Rows from block 3 of the decoder, named by matrix and row number. Rows with one number belong to one channel. Each number is 128 + 32 x the weight over its row's rms, rounded and kept within 0 to 255. All counts start at 0. Numbers have three digits each. After the name is the row's rms in percent of the matrix's.
# convs0: first 3x3 conv (decoder.decb.0.1.convs.0.weight, 96x96x3x3), inputs 80-95, a 3x3 kernel for each
# convs1: second 3x3 conv (decoder.decb.0.1.convs.1.weight, 96x96x3x3, transposed), outputs 80-95, a 3x3 kernel for each
convs0.3 099:104117132149088148104114151154127160143111141109188170070115159159122145090103109098099074126177079190135094090034199179171176074146144154149126097147133107089176115141116161084191117149132100077118075100077145140163120049080109101135195074110147109142156116155101184144114075128159175094141036098088033146153134142124180095196105090164115121106156154076118149091217069210210120198113084149133117137102120159084124126157077096146102
convs1.3 089:102076123085119116153078175111128065141141131133109128120144163132061106147164169198141094134142107125109121162121156107086077057126129137112120166137114202186095139083104111086110113088154111099126133133142156055177183101121104075087167140130115045147160141154106197125141178141175117068102143115165189180106115084113156114125121122142212089117139082105095107153148134102139070075134064128171107145108085130106183159098129107066088
convs0.4 103:097149109139142148128117145090113193129139131115063113078230086133165137109079151118200109120116082115112116130122168145118173107129128148140153069039100088106068083148139154140125085187166141149121126139125117155108089086146138110155142139182112125145102115112109159127158126126178171120142068078150094134114091119132204102099073139110146147100142156088089101190108149197145137126128146163177138102098142150153110095124134171204192
convs1.4 104:086121115107170125100141150129057119106074140082122128145091197126095096088072123125089150128156111124153166192117110034106148166181119110088107156171164158150162142102132074113093115064137166136128136144194129126113172105116128140137119180166076093085120078090085115169169132158179128095142152121180060149097097105136146119126149122122106149073115105112131101159120133185191154095187112104173103098154147129162115155145123166128145
convs0.5 104:201146111139106142090094121104148119097141110103107115119208141108162121144113152147151107117152090116160095128117149175093106111100125133136080095090121130147148113105091132109082155144099088190134136125153108128130110103076140074149093072142159116140215130134140163098140159144087165144056169154090187144138167133140197161185088145139204150127153160135126130156224155086122158122118139131077130134080095148157042062079113130086091
convs1.5 090:186215135114209077115134090203139134153138160144135149108150064144131192145126129088071178135085168161171193101176147108107103154168118152123108139097110154158097182146094143158137140135184158088133121190195137151216171106137147186137164196182146140143171158111106125062135087138151093166109127121109053129132098150151093105102122126103072121097109104129161113151134120109115099108109167098126149085112132182191157145130108173140156
convs0.6 103:155122134174147122136162122145127116154100095173135129083087108120196088078090063135150127157142122165074158085191193100072130160113107116188145067107124114083121091143121152124138142120147069110090135167099179177108066168151148063126160087070126172193157213113156196117089096140160101106125149103171095166129067120157173127137093131208143145152157095249000098170154067090118113137177167178158162135190160230108140165077094146207162
convs1.6 090:131113130176091162117094133089119121111118056143177184157147154142099132121201165080163087169179148095150129183205091121127118100056121125134106163099109146123134147086131136103145131160044066167088078079125153134148123040115148116080125172160134103144139140121148157105126142142119193149094158142140131101104188144102147133094135077138122079121142117149202088091129122144159092089133141085113084150118121088107203078137117137164132
convs0.7 092:115138104152128138127103127155135131085182129045157121099159132126162118121144068178153120159151042146127120137140130098125111105101094066156163112159138170159064103124159120128115117093128133167157132132107101133126141108139139138141127201123122110126204089037122061111150094135191084098109146207101083160067075120118112136151107104177057122126071130167099116162183163126172176085080150080074160101092105191128088132075146170150177
convs1.7 110:143146115168099178153136168137133196115091114095152156134103089112075122069102093033098153113130131121133121125142096096068075070106090167104088129107079151123138120106088117101029107095076118100094123113068112095072091125151101137130139136155126204178176159121161117119149172098197215117113119107137139114081157124099179133168124101142058087091146107086093107154122145164163146115114166125151121115134135176218108183140102153121121
convs0.8 100:130081093095035148092108114128152115072085185136156126119098143137056135094080051162185148113153106131129143133139122089086146129057134134124126116180093121195140130132139154097114158102173135096099209138081149070135119111170163171092138123115144222147113189140139122116126124155156133154127141098163004088120051061126164141100096107172104085135075155130207136216255060110116101117152089126160177137137101127093123114092175149216110
convs1.8 136:151082156149182099167082119185067108141103117121117115211171189119155095131133123073171152154069140145094161107220129101108117098133123105069137224077107159098149118133127094156114135157060112115101112114068147091150164085136118233113132151141162137140137097134125145139176144112204111146162106113107078111129098157105152136177115099198056139147112195060120097131052177097115075145063167159114085141130111136054135137104167123113093
convs0.9 105:139059134125179118137141128098153074201255124135195110062054122048071098093099136210183070128136101131067111092160153080099162151095140162128117126155107122077115123143132092099159112098163073074129089100106109141141109134158099155119071115091129153128082124184081137155084115172154170167111143119064200111141192146112127142137091166175180167126201173099109175038039140081072127148122156158132110120106154084133130154071103174088220
convs1.9 109:136157178080100086149179077107113082177146099171110129147101124113188146098173147103159199084097173095081118101135139114145129096177097143087079131069104103129120120133123163162139159078143147113157105090084129125140127120141127094216129118120154147127130134206123149170131137100117131107150086175127106133116109158109063107144165148124104089144137098125161158148068082137077090140184131162127117178072096159109140112121066089129135
convs0.10 100:137200111137165123149200094138123171134124168089085090135114169093103136122116103138143157147130192121149119112064125155120103115126141111168154141167147131168171095106125137168109153147155136108093096099065154068110097132127152144119149124124134172162119110168146133158120126135140093191090171125135066139135224011129131148139161116100152088139138109088126094097214134124211114128141117141136146146115142111152129160114042113167215
convs1.10 091:155125109146101103163123150174149129131127128130158140138126182112154142066106106108096046093186130099134139116093131129113071157144136118092100087151149123102104097132138177066152112125133093127124154149114134140119076125109155094118163100123158100100096137114044099157121074101172095088086099121055080146165068105123110080140102117051086129112109150172082154155168098102122159139164140114113087132072147155165187145156092171165093
convs0.11 098:093132119097106143096110149145108120152174142123137144169147147096141189129117092135137091072148149091089121112132105155171171100143126112140157122151127141163115154129152130109137131120156107120112193134151118108168138128123138141141116115188135118144118198147142160135163151094097126108188198149147118144131131073101103116089101134126135142107071151112127129179154127200123098143161144210146081109085150085167187054087129169198116
convs1.11 104:139089125163119183116114120120205145133150153153139140145132082105097097093100094191156113109125125159142099154119133136109129093119158096112144130098124100106119158202144165145185087160110094146175133172155103132132092115079042118068132091123137138139132126122158191129067090057131127129165091148169115087122122137162135127119159105097101110139161170112177084132165161114167127101175070090149055180172128135156162149150150197099064
convs0.12 121:168149132093100132084117135119140158123094150142111153080107149103125133087117138166101117121094111130139091146224130128218118172173147171139118134115132137126094147135124133138146144153164044076113162121132147148108058091165104197152159217146125123147143102113124098092165083069107047080076108091117142167101145189164152107082115138130130137116119120090078141105122133120171169104152188105143155086139131163118089133099109160124124
convs1.12 133:141234166127217091114077110176160134169126090173114076122101168105134194135086126168139140109083122162105113074125124119148131141178169131121148135105102096081153135120129143117059118118085137119128061145117169114120113113142147119057184094088166113107113141152107191166119056106117038129082059154114139111112106125093085162198127137086053155131138191071132091097074062107101019154104158166148170196054100094153104155157117136119110
convs0.13 110:109099082111095030085081130148130119141091108094106177124135123130130085183176134175124101123127124125168134120092127114147145120133144135093128100113146100155121150135107154130114135160135151146143100110118073083128126130130102113103173061196152137163122127160078150092144118102127163161217055009116091157096129171158129162101134125115181093075070065119122084158095130131119110136151114112113124152112098084095142153191159094140113
convs1.13 113:130174145134099145151130129101124099098102112114127108132147117150095065061112129068110124143168119132069074166119137167125080131089114123083111125113128116120051116100142106176111084096181156155126180134109120162124170194121197145061071129169099118154090129114119139113153140074132081068151185129114164118142101142156186142150179130113163095120166129135168160114140097095150080138108138055139115093113097169190135119108109233151136
convs0.14 103:135170164089163202125145102114096126096138164103116130119099141102101131109165089100109110085118137135160146116150117146249116181180120158098116149085112157146133126157139183143144152171123116132096078067161076104138116108108123156157166123089166126177102151173116185168146114128111094114106096035105096138127193113108110119071166146084150118124140118103115143122132169115185138149119081181140125141129132109134162103133179097113120
convs1.14 104:121128187135149116126143132159103070109121114106172204126092139183156114072104122150135148172117127134111100139119084105073092170074111158134108125133172169062154126165115167154133138157121162120105103122049122140179121143107103190180194165135064165181096163132119120111159155134168179154184155128113169220119144170091098118225150109139093129085095116112149140059108109130152040087116085121054131129157126165099171111129153135137140
convs0.15 098:121138133120115060168126109138133101129176109138108087095104163149108148146120124084181136084204148096160131116120092120142115065101095101124104147105122124122126117082137096142175132106140138143102087079145076122133124075109140082168120116098130174105150213176134208164121121089185138138155134092190159078131178116170225131118095107255137142150130155143193075141097113172163063090095182166198164142143109052213088079040127160123089
convs1.15 090:131169127186149126131083101187179141154155095126083127077131086126123116129157159124139095111160126106088112178189210124125085137184149144198138111144122110111083133113103145074135140159127085081147152120149189095115148157141143181094171138125126143097133121134153163106081075096126068101129107178109118103135075102159119158082082092153170107119136142121121134125142167127113155129182147096080111094130132183195112079156084119114093
convs0.16 098:122094106084107109125119102115168124151178181130157093079108049091126091085081073103168127123143148106078133170133140095131165105094136152103129115069048117102127145207139114087170134178161073096145105147138132193132105145155103172149137125084112076127106103165126139168119110097119152146149149163160144170110148127126090102193121176092126139063168163172021143124068068117126165100113140145159151115125123095117141145176129155096106
convs1.16 122:098022074119212129150100101159134152126120093100110135120139112144078151175146192112207131175158089128133130162156171105066152099178116100154112183170108132154142122119170160162110185093100094117114107059112141054149116106118082091180105127145137172126134217112116167134162149117141127150167119154142138140056089108028130135169033095163119163089102134167130091103145102160139156109183125060125170090141157168096161147060089112057101
convs0.17 096:111141146078158129107162133138125162082094090085116113131148090060156130102108103135060103148074113142093137124132149125162195098130153130096159243182102162131094142190120127189202115112084150111091116129106125120175083176162052132134139126105144156131129193133160130127140141167144193142127068086123140104089187152158109179078117154207177158184109121186100091086068088119035118106215137080193176175172138061117120232164178119150123
convs1.17 093:139138103104123192137132161111159144156107205110151134153154111054130127160087107100137112158153097143162171104154114061121153127144118127077106129168144100109163080099118116099170093127176115078084100111052177117147197201189169108100133134150126118182117090104149154085166204108100183128088093111060064118174105146159187104180098118118116110129104143131164085100100080159143130127115138123106146153147152184056141169167127124156146
convs0.18 098:171119113097127169150118095124078056138102156097195189130126088108170133116141125158180145087156102106123122119170133121164169124129158100112129128115147122153136132144127147169179118135157126083125073089198051112159096137100141159109131185154119104123134126102098153127189162185140201129090103064104114241150135158149101170114083131102172125162120104109072224119169115085161134146155128158122090109130107137101086100197156135136126
convs1.18 088:125099091104115129148086093074051138114113132170169062098112183099135127150191089167182125175118120121130112153118136096072192109159143118102107105119120099093126097084138130162196187198175112085185162169189151164166150069134152064150119077163170107118129119180095114127132101125217051107139073103126136098116126114088122148183163132091159110150116100133143155126087173130099097115105140081144155118076116114109052114142176112114159
convs0.19 101:086210114155215150123124102169080047158121144113109155156074068097082137165126162175106064167147068108105106105114127085141111103094024105094127137123104114115123142125099137155156135174150171144147103081114158148102096104205108171165173134127127129104145117118147131146101164169121106171149103182136089121134188125068141117103190115122103088127115087206255198180081111152099144108121090098211150083137117137101192124016169130109129
convs1.19 088:123037092144072096179040112160142138236144136150166143170125108134176166152150128157195170137123145140114131146135183130146148135135126089110172156129124156105134089158105139123150145152092122109105137138115139125092069131062112058088077084112105144163096142129118053103091105067121066133091111159165126149131070160044139131109126046113177093105136164121031064112131077120092097152183165144107149046139125074132166075158154138151127
convs0.20 103:142125108157166060186124135171057189151089175149099089146078162141079123117142138111057135123105134089149118135154120093109136106169156083083076057144089062075084151121109148177163120119134116148111171057131137128124198212114129120036109057092125186115169138135095094121117170139103167160134111104158073040102078133137122147070141129161139136139086140100184137121143130126187106131198093123180138120128164106163177078149179179131132
convs1.20 091:136129061190167102120146193181148115128110104069083124116131124139046150121089120078142179108128109189150127089110132006118173136103165123134123173156097150185125119146122169161129118101111156105155108167121113161167165111110132118060134136129164139122130089138097096148175229124152165137136086110076151172129213147168202107145121119157120085157164129122164098128132163164137185104161143162122106188149096142109126072104094120114192
convs0.21 096:099127137122135124112137167132106143139128103139114132114115114114108112119136167120140138111117144149118086148133133154107134126169172195135106156168177155101160104139131139160122136143126104161145084103099125114144146057082151110099089110109103133171097108121143156123073107135099095075083056113119089141147150062137180119165114111199158080154128104129167101160138163146117065096109165200120096100136128076092150112120144163166153
convs1.21 110:121060087161111125152099131143098139158107129157145122116142133111144131161119124115103129158158169103135152110097141126173082117163151138085119126155055139121121091177131177076120138158076136105147157169145144142162101135128143109086124149146118139145101150181066144175121105121068111125088130096129144103155123125134165145201167110115135061159142116146159116068152154154125159155145177143118110099163127100128128051090132088153142
convs0.22 097:101110180128147100127158198130076174122126097163147187088175159111109101099098114147142137110132132129108118124087138087110140130122191035101156133172183107075139178127120172130092109139117090084133107102092140101157113130096114091127069073095146178141160207105157205047103151159176099083168112095142136067159080029115101064173179152174109089114107125140135109130200115090099147138120128167153136143093086131061181139158157166203153
convs1.22 100:062085066121124176073149153082168129147116107107098247111149108191156080136136099133080128068126131136102104082135151169197156167190170069146104066113148107161158102109133172062108091166152150128096103140140085130140186078121115138146163150119124141170143088093132110123102059149114136106129057226163197119158170037126062100120139144105129069099065069138143102177155107168152054122151102173104067158145127078140117110078184055173086
convs0.23 086:117191146116069091119042121112072127146124118135134146149092138086097134127123120131137098139142125124122112164184162092154150154134101140148122096109136116129154082152110136125147156153143128134118117206156119131125122112127093072113151127105142102136101066113131156148138181154090088149132151138091091120133099099099113069108125167129101110150158123134141155201151139185204158104139121131145150027026071109117140142087132081109107
convs1.23 109:134156173167115118091059111113105110143160136124074126128122132108106145150110127128169153120100171089063128151120108122132129136053089117132167078109130203181147167171124122116169123074116062109154143129210136106096124153147061080062070123118092109112119205172069099143167106133129151136060054147137122152070128142132157155152111061144141113107136107099129116087179197144152189146125132104073099123090147122125107158189118123134129
convs0.24 095:162173099121162131061103166128150108131101125136191150100105115103115133051137058133154143098165146168134125107156082055132116085115180148125150157145092105137091191149116169135126159092119120115145133126123119153172139152132104061118155065141116162128102176189164170126132150128107134171142188174126110127132151146197175176117100094081132098141167146099157111083165099112179109173174137155140119181123131082183132113062158128110096
convs1.24 089:078151179105121115100176113157127149173144130143141117143088172131118200125102155094083155021093193148093112169210179135114166131093153146080151160112141120123136126074146170091093078115137135020102164195114120165123109179123178138123099128148127143087154125114114124094132157115148171156110110104133102087119132145132087133096081142170150138180123135127190178094139116090146104113131121169181180117151115128176120102142128094120110
convs0.25 093:113162165097083108099064129109090119091073120139114104195126152093035107160074107123098162105137078180182122137111170130118085102102167117101098147119113176098145110182148076112164142112158154123150131099163153098135159147147104133123134198154133133113153188170139192170145124125135210127142142147086144137121123081122092114114086126089108141117071154212083135129112196106106093071135134108240085156139119133152121099058091066127158
convs1.25 091:140138114143160102102102098171150136146180133189110134134133136123165108096153101112112164126120147107103134088162126084146142106105112135079152058109169115117128110155101142172199108178118102120160105176171057097105087120172149104141180085132142136165180096113176056113080075125137184099121136139156148130167203136167143129138134088157169081088118114153168093160086120113164091100178115151175132119096151124124082158141167105165119
convs0.26 106:136130107106105083127063115088126120079115102104144091152091143113109081103111103116141135152158108149124079120102129132193149096129088120144123151156118173081069133149127140080129097177140093076108047072150137112137178131108089110082155107105106132159139148186147145153133158134080173079200111093128091085132069121089064112104092118104089106167123121080112124144074118196108178141118138165117143120126128125070147063121106147145131
convs1.26 104:140147161163126149163140172136119126168182158136090139157137145123143147152163126147099114130112133176180169180195183093106151111180168160138098116171177143136145138166180170156098125128095066096110141125217102150182106155110151142169118197159136100151165130114073118102105151125153110200139110160066090195121137093114140122147182170098134082161165147079141101136085189130161077102182158182156107145188179117138119143088161114208177
convs0.27 096:061076140131162155159145128139157136168198071138125139117099099132111138066069109102129090095111140100138130120162170140112099134117097143145119096036106103107112132147148136194169138145112113180160132094145111176129164104075126149172129119144098073109108177164149158085121095087111080129110111156116218136125180173120147140072161147188112142150176133080090129089057182145182090142146156119149081104094107195139120085255080132106084
convs1.27 097:087134137093130106117191174098084091147065106135120141118133158150125180108158175114101122120157131108071144105173097159192092124068099100157189139093115212104120131138086075111151130098155087125090110146096101105124134119095071163132109180146130101129145162123084149136123171152144167084091138164135113073087081141104103149171148163076187144157140135131145080110171119127170113149117099172111145165164180162154157178137116103078106
convs0.28 102:124141093102083129133094143145122085140169151120139136079070034095055121091096085144189085143162110123149136137167184106144152133123116141121084095073119158068135077146124115075146145155215131082082068136110110178144065056127143158121112110124131145142122109173162202126146066112112058048111117084125080195143150155114124162130148160141112151108132127104205236145103121099135076141169143143188125142089080088082158113085177105140075
convs1.28 095:074057115146144148112153131102111106121114126075146129118100154132150132104093120128101111091188112129144132110063124121157104163149100146162104141192134149102122098158131189111083137133153159103131137108153133060145093167144120112112184094124119080120116156170120159164131077088134144114146116116129160093166130108101084059170162139123152082108155114158136182121126111114124159085145103130186158105134083146137105085090163116135101
convs0.29 101:092057109061088154145135091122169101124174052148137104147069110104082125140150090170045129111062112123121119115138168136153151169079114124128139144116086126091123116166172086144184106133139120143154102101112107145071098081127101169164125128085119097141089133129153147150098114142086112155172062119104166074077118092154196129000066073088091111120111082172255138210238153167103121179110154127141139158163114095120024083138159106058155
convs1.29 103:140143078061142146138173152118105161057041119090079146163098076074100095129122148092225100149190112116188160173123113241111107190130144105219133182138122145100107103116132106121104135108124111113160101157100125156145150115147079130156105128117207188146125191168152131177132195155101129125058089078126103064131152113143138114068156142093113164183139123161166054138118122098138102119127193131141116109125099180136153166172102167126173
convs0.30 097:176120128068139137121145154075107046161167121129121161108029092114109062115179153099104131096106125107133081136136114146157130124150166165160125082117184121117143107093115092133110167135171126081082078082116091172114182090157106056176074117104104187171109174139184149129051150102103097150142139125097143155131104153141130107165151171145130083084104110181199180062076115133064178049133136124145149106130050111247154112124136096080098
convs1.30 093:154163189114177109119176151156161131090107116114083146130126129165154105148175165125144107134165137121140161153149155156119089163136139095080137084159121151124167146120127111075066141150123177066135138130130130094140145124134131116179057162107123072104112083165105137110148153171134063110110187164135136140113086133188126157118127158158165135122114113096151149170167128136206109112114142129180181151166129173151101132165087085036091
convs0.31 094:108143123149152116147160135166089121173103147180113139110000091098113107084121137117073090127132154137118129127187102115138128107116165075095107085079051072102088131096170101173197101101131108135088094080111094133117121103124082144118140096105119117150088117106108149125152115134119091188100121095144118101127133147082119107131255097113240070116192140140199083193187090183050111138122173147148120087113110161069136132090059100127094
convs1.31 095:080111133112124091042100097123131121100110120100128156153138123059129144139164135135148113175104159105094118079135126137151130146132138074094158138079123163137178109199158105155147057143152136105178150186199118105100100109149078146154128162138085163134177166120133163064131112190090134093172224186133113111128142123130072140139069169177119169114013145177198154148135110166145139109183063179137105089174140065177141091152118067148133
convs0.32 099:109098098135109127108117124125083153137131189091147102132218146121155141117113171125169147097120090097142131105155207066155156061139146103120126101148059120168155114129117109108145122118128052104122129080057158092083109090115136096105165128181140109168119162126182120156148115126198103148100067099102052112114139164139132157178095131110186163106151190084011127168146182062085030156176116155134075130059098112124081122070045119043101
convs1.32 093:105141114079165119211207161077091194083118121127169100093184157177145132106164135157126115102179130134101071138146161135141129062085108131117106145152115051093112077120078083164140132105124131095132100121132136080121108188100162147104142154109124157139106130165149161111121108110130150162068072119165124111169151194141085102045118116090142161076080079116107153107147145137163126107138090154101110138158111153113126160130133124168125
convs0.33 094:163081108159140141115126136118129124110140144131116158108101066124127072090080065127121164153180117097113122136116111108158131106117143139071139104133151136104119132086118121161134098171093115058153109096138110052101154103114135079083176126114103192116131154147181159133135102169135199092144080095081131127116122129125077109215136134159201106147080079121133115140158146086215123153116107182121064172144116135123212111102090096120048
convs1.33 090:111140109141129114129167136159150126162131149124181099073114121170121090173108129158126133102183077132144101154128117125096154104131074113161175130155174110154127146132129089096156133113073139143101096146163125145153102104096194207150187109146114077165119151197166086132170128144110097107128136137142096188142066178132174165156131105164188109129089084087073099152188127200105050134127142138164108129188124127147148153160175113163115
convs0.34 095:106178177095130097111110092104131137107069106079147111084178118104068116147128099181165123145149089109161098147070117077207099105188097160132176173193124105180138115061114107114152126086098126147083092165054148163126102148152098141133099121149121123130069103143073138118068111095068158081119086045104114164102095142135085100131123108179166164186160145000119162101128032076122163218150222158054144126143177081069160135117192104080130
convs1.34 087:164176089135139156123133093142110158179163091141121170105089139116131150088130173151157141148127179114079129152124149189168157143123095143195134130130090087085101137205137105136072158200120062143076158156087135096131098164151181188087145148122131138179113128177138179131146125145131124134144127141129161143148125131127134181121062034125153157172118129175154114166145244134109180157153136090144169147183133119168144081159181114164133
convs0.35 092:092113108191122147141201123111071122078097106081077073145172139093142155124113136145144130189127119118092112152098157120087139095073090172191140102058104108050090161138095104093113105182165089201105118095156152151054099089125102119106155108067123119157118162147151139117126107159064156129202140140172124093104091159113067135085122117099113114081208124194101137165096072201167166129118111099126125095089124095075146109157127120171141
convs1.35 089:073059133080179083173011068187148138106194166140116136116121122116142166144147157074197161097090074097094095153198133090110140147130091123169141140163131096137153134138117099108165118092099053070127076189135145109162145169131100087128095174116097106165111094152162190167174143068151191174094111134117094087127129154194169186140054121125141121150120120143143203117126134087110122179142186130144137130191165181198174128135142141130114
convs0.36 095:095150118113168128090123169131089108166121124094114148058038085134096136158137180070097117184119151125127073046080105097082142091098101046073114197117125090158106161201114149116109130146049128088173105142112121126143090143113143148132133157213113144109126108100155139124154116088132144090121132174117116159140164167135126147129160137188137124166127148168171113072225153119146179169191168123146155157088120078117058104118065099118121
convs1.36 095:115171116130179131095047134124181132060091050109128118152153098103111025178115163123147086141144064060135082177164174100166119117166222134179163142152160135156180160099116130142124131074110152108123163123153132110148130127214139102168100131145133128123122148142183156202135109104064112062066100132149141099104046144086116121127136139185130108095111133145122149155121118125116109171146166148133173111055091120228157117184149073147131
convs0.37 105:132131120151164111079090150144137107135162102145138184160155124179127074132152178113077121113086122112114109135134129160113114080165136111079133163059150145144141125095085139060092131152100172157148151122103101107135066128135183117137138153118171179095105160101121177120155207089109102081162124104167118039077145090108128122112128109145069077120153164144207142129076227120202123145149160115119179191152132090202194148118145123218046
convs1.37 086:073110143075065100132141095059036136095079106071142112090132136186165136121127106115153137112205135123102087131106147057117080140142134140121131059159141140145111115123111165125129120142142120131166165091133166122105131078138183178202111114164105099148147077184063070128157094102154130143182139089131138140144145108028091122109078162076090093112117163143119127082151131136041126131131107064129158152166128100060164128084138079127148
convs0.38 090:119121082120113134084110073157125100159131125138139168114123150120143148101157097172154177121098082111093103113091145106095156106085148144100098120167117127157156144078131114103078150162103152133113142132078114136124114113151142089068128098097120173155121132133169198127139180121124107131125113177124165150106122103133092155124134120162166152184123148182188089161255111170038149134126183169089149112156060127155133107113141126182116
convs1.38 110:167112117114142116191153130165177062162138087134085153104142102080098166133105096121149133189107140080108113128133140107078183134145128069145106136088110128146101150134131151148181154144083147136128153110072079127093188139073110095174116127138129112120091145090103155110086134111043085164086092153137146164083153157097099127049119086151124107093131154081138094097084125115185118196115182102138103123160156140121187138103164169112092
convs0.39 100:152175148109117108099076158125062113098142171154234146121128116074111156102089113149079148106171211111072147097086162118144160124164112137104141143146161091152113127139144130110149083178078122056140133104087117151083104127114094196164064102154145123161115128204111145157122127136124194182132125067188124111113195204108185166066117138138122160196155136148176129135163156084131050085061187186166090135165144116230175122110115156055139
convs1.39 087:083139158179169178139140165139073073087069126144120165123109130085172128101132145130135094125125193108114187222114098116151159091137147088102112123070126159181121187084107121138147102113091133109118142132089104188137145141099152114136151198204159116104121129143122091113111113123145115134133085205126082175088181159152131155149122120109097119095120148155110045101162096138128096181182168118077111131146099157151166077119101086020136
convs0.40 092:144082114138057128172158116057073141092071128087099130117157092104092113115117110000164141113104070067121134169083117130083121158141120109116115113151119157152124106095137158114094105142142197106170071106111079093127147048136139071164126117141093105063123088104176116094131097087140066127078116138058000097116067138113081124164111124136071092136089086255134173197157134114115092158155128162133119183145153143255098182240106171137100
convs1.40 115:114112117133145175134160132125130102123145146137115157117137131116101110123125166071079179080116163086075212128073137086134090148179074146085146147085134146108143115135132123164105127193128151085092122124197114092086116121094125179106168173087142143083082139100162139165135183155094204087127187131112179183085151165101172159225142021197145065113096135119165171148188117125129042096089108130198172159086134146031068114064139070103152
convs0.41 113:151132106072155117135149166108132102154154142185168163064084102101089075138140125128089085168136140101081111133115099171107053132109102148136083091092087117106085181141156125119165105120157169083126141131075117106101110083085109117036079135141105106125151140134175180158119132095105122119095081105148118081133096090143085137050166136083135157132118119123169155153147145165100137112129150113142138119148128134142141138128138140170153
convs1.41 122:087096126125135102090166115113113145182183092137126139084086155115114194108164159119116170124111162148104101169159156090166131107099158184147125119091188131051118127095112132115160084091147120158167159151162206206094099139138098111140068132156120092110157072068077163096120110152128089129120121161139125118117099115160092079138184200135127160141092110143118139181139142130109145106095126126062140128059115107126153121076088142161123
convs0.42 098:121123102132066142103114096118140104158206162146167121147180092146099092063116123167214176091163116123106128140146182144112158134131097176201157198149111159184099152085110145105158132133134115109133086123098123203129097114160077186110110194141124121117130146162088128137160073138136147108148143113154106153134178152130109080112089100128006128087073106116238065107034120133136127140123172072117159115097133059122075173137112140150076
convs1.42 099:134166140187147160143117123138052089114125120101123157215071143144185133121110117163065082130135126083096131156197140088098103125156184092123120146121115070036097125138139110093143091131164148083133144114164153191098112139117151134152128197096151122111137106114129155158111106139132140140143129133130099155091118136137113133147179173149192093081108094203093176101087086182125091105132080110077082088159116095128134070138175123086145
convs0.43 098:107084130094100143121143079137147135131157119106151134087167167078150139121110114035128119057116146095172140095146193089106111074107118075143119184118142152126122143091112184132135138168162121152181132113130085155145099105126082051096138177117093092128086109102113101078141113106081086081131145157186138098112127123102179166178113168103117117147132145247123139255104175112085091156115126150155094177072115067144111184154108189153102
convs1.43 095:207188159134136081119150124153089073129103098099100097118103115136126108156110101198115166135107103167092115138133161148156149144092101125111176145125108153138159110200141182148155115116151133139128168153146111085139132081061141132145070171142191141083136089094122110148077123165103126120144161085107076109141110161138144056133156131105144142121141086103102098110118057111094102141094117152136099159115095156079090082058118071153121
convs0.44 099:135138122104092090131137119160000044127169155133177109134132138103113090128124120102143140084196092119091115153145163103064118100135146155166097110127124124082118153070146079114182161158132070183123114130085116104151173128117126107102127105119136132140131190130122126161133121163140128101072109095167022000140101098118160153109179075176185127090164114153255000103084146127157110126080139090115204116089150129145056134125183100106205
convs1.44 114:102088173109123129111127106117079149114096106149177108203176127124185106183104082149094131146099149111115149108145111160158157107154114065161178120148161117136114129065108102155149105084129124098166101136148145111102105185136134118109177087081081170147110135117134079144027092123172070181077119082082142152119096093154159103174127141128068127210122115121029153138069111155061105072170081075130161108066149116183120105123079152082145
convs0.45 096:110145137148114074129074096133090119082071126120163109056104129065097107106102110149183130089172169071107143070120148091157144084136082149105102204169101085145145139140113102133137090151153097122148123168068068154113111117099125123085142095091158196114127140152137104138073090140067111173054174165132030134101065158132119147242153162221118163141120118193104122200152152109114171146117143134152126140128108028081119124128134139099152
convs1.45 106:050106146147084119071071065134157135094148148087081156154082104170080112166130129192140123106157044147142116102127169172152173110109167156119142114203109122201091108139138135115109120109129143166102121136179125147198147076165092123140100146149052077153053161152114155173134083174182019152152080163138120129105128059065137083081172155093180114071201078125123161164162160174185131196155134133126119127085084104124102102117135092116130
convs0.46 101:152131110104199191115148119105141146131129074194131099146106138137166164164146126158114131136131107136133114161162154118200121151120150143108105138175090101152142176121079122128162106145153175184168157201117107141144098182149136110204099152105129149153127152180087127120120140101114158098097088082135151085106132068123101173128045131057106124083139118110205030134154137154115155124092091124196193085181172041176190185104060120181199
convs1.46 090:112168132176130112166109129091075103141126117146114134155186147138105081178088106175187141144099125126129104126097141185063170116117148122105132142088109102145118076172166114105129208113092144163139172049080056090098159157201112105134112103176173152140122152157069111127106127164150094147093178152124123114133034146141153122148057100179156117123124102186127082109211133116095154122070172091189146181116159137152168154146075180134141
convs0.47 102:113106102059084159090140137109143168113137134143187127141079153080116167113090138132185120133166099104061108138148172129198113143177134118121133121120090152134098161128105121153093059169144157099145133154130104058156116110112121191122098171174129183120218193114216070117149121130166127134112148142076136121081069119082089140149138169065050113035088111158219128089206107122161130119153155109155091165142136160123120054092143140184190
convs1.47 105:150076090127118153112173167102077154109078137106143126092097157116091166105109090189137118094135138143132157089169118170130204133157112104129163089119162086125146090161087110058111133094138118134164156102181140101119129164122183120105197111116166130131091130088104172089165096099140129141115125080109141173152145181128120184126099182125130102170160172099127108190112080082080128135088113078131144124092104115093123144114181107139094
convs0.48 097:174085113132090087115152166095121155114084155122125114151125114162099060101125118144166126110156096123098153140152172081115170064107120108145102115164124120110124129114158149117131154115140130120116118146146127122159115126135162215229122146171084108157107125125121204110125115134126192132156182045134168075104136175131072136108116096109104096156103058176084163110071101112179073087158150117152108114135145143050159147108074135197084
convs1.48 096:095154147148108153111131085135151139122136152142171135055186114125137096157100137110088105138127134106140114138131145175111153074091065145091084162157166116120201100120166106155099135080136148140157143071174132164146141068179057092136160077142133135135071142154137142097134137093148134197156152150101182146117122123116107104156120114157130173102081108120118124158155118106163078129125141126148094110077138151149152130119141153182146
convs0.49 099:124141178150147177130110118084148156106134159128109090128109042094092106156127133134132099151129089126160134108117118153155134117133160069079226126121138140068110164160138162197148129117102110099073142153153131096144147140179174154115121095131140133138150134072111119117124059130136133126088083097112102171128091147158133106126199184102159146164169123026210213081115115131146070212170072066100167089070067089144243166116039102101097
convs1.49 091:097111087131128125100135124131142129174134095145109123105123093121181134160156125201080131142153071092128152121074155145143112147153120155201071107111095147111081137134101116146103108091138098175097102062173121109151136179152088099164135112193076132137115142079113121084134094150073094104147117124125110112106146100072148126144169168168126118137093146138060104144101078074111164145169163080115191154126100066072132191185154154167135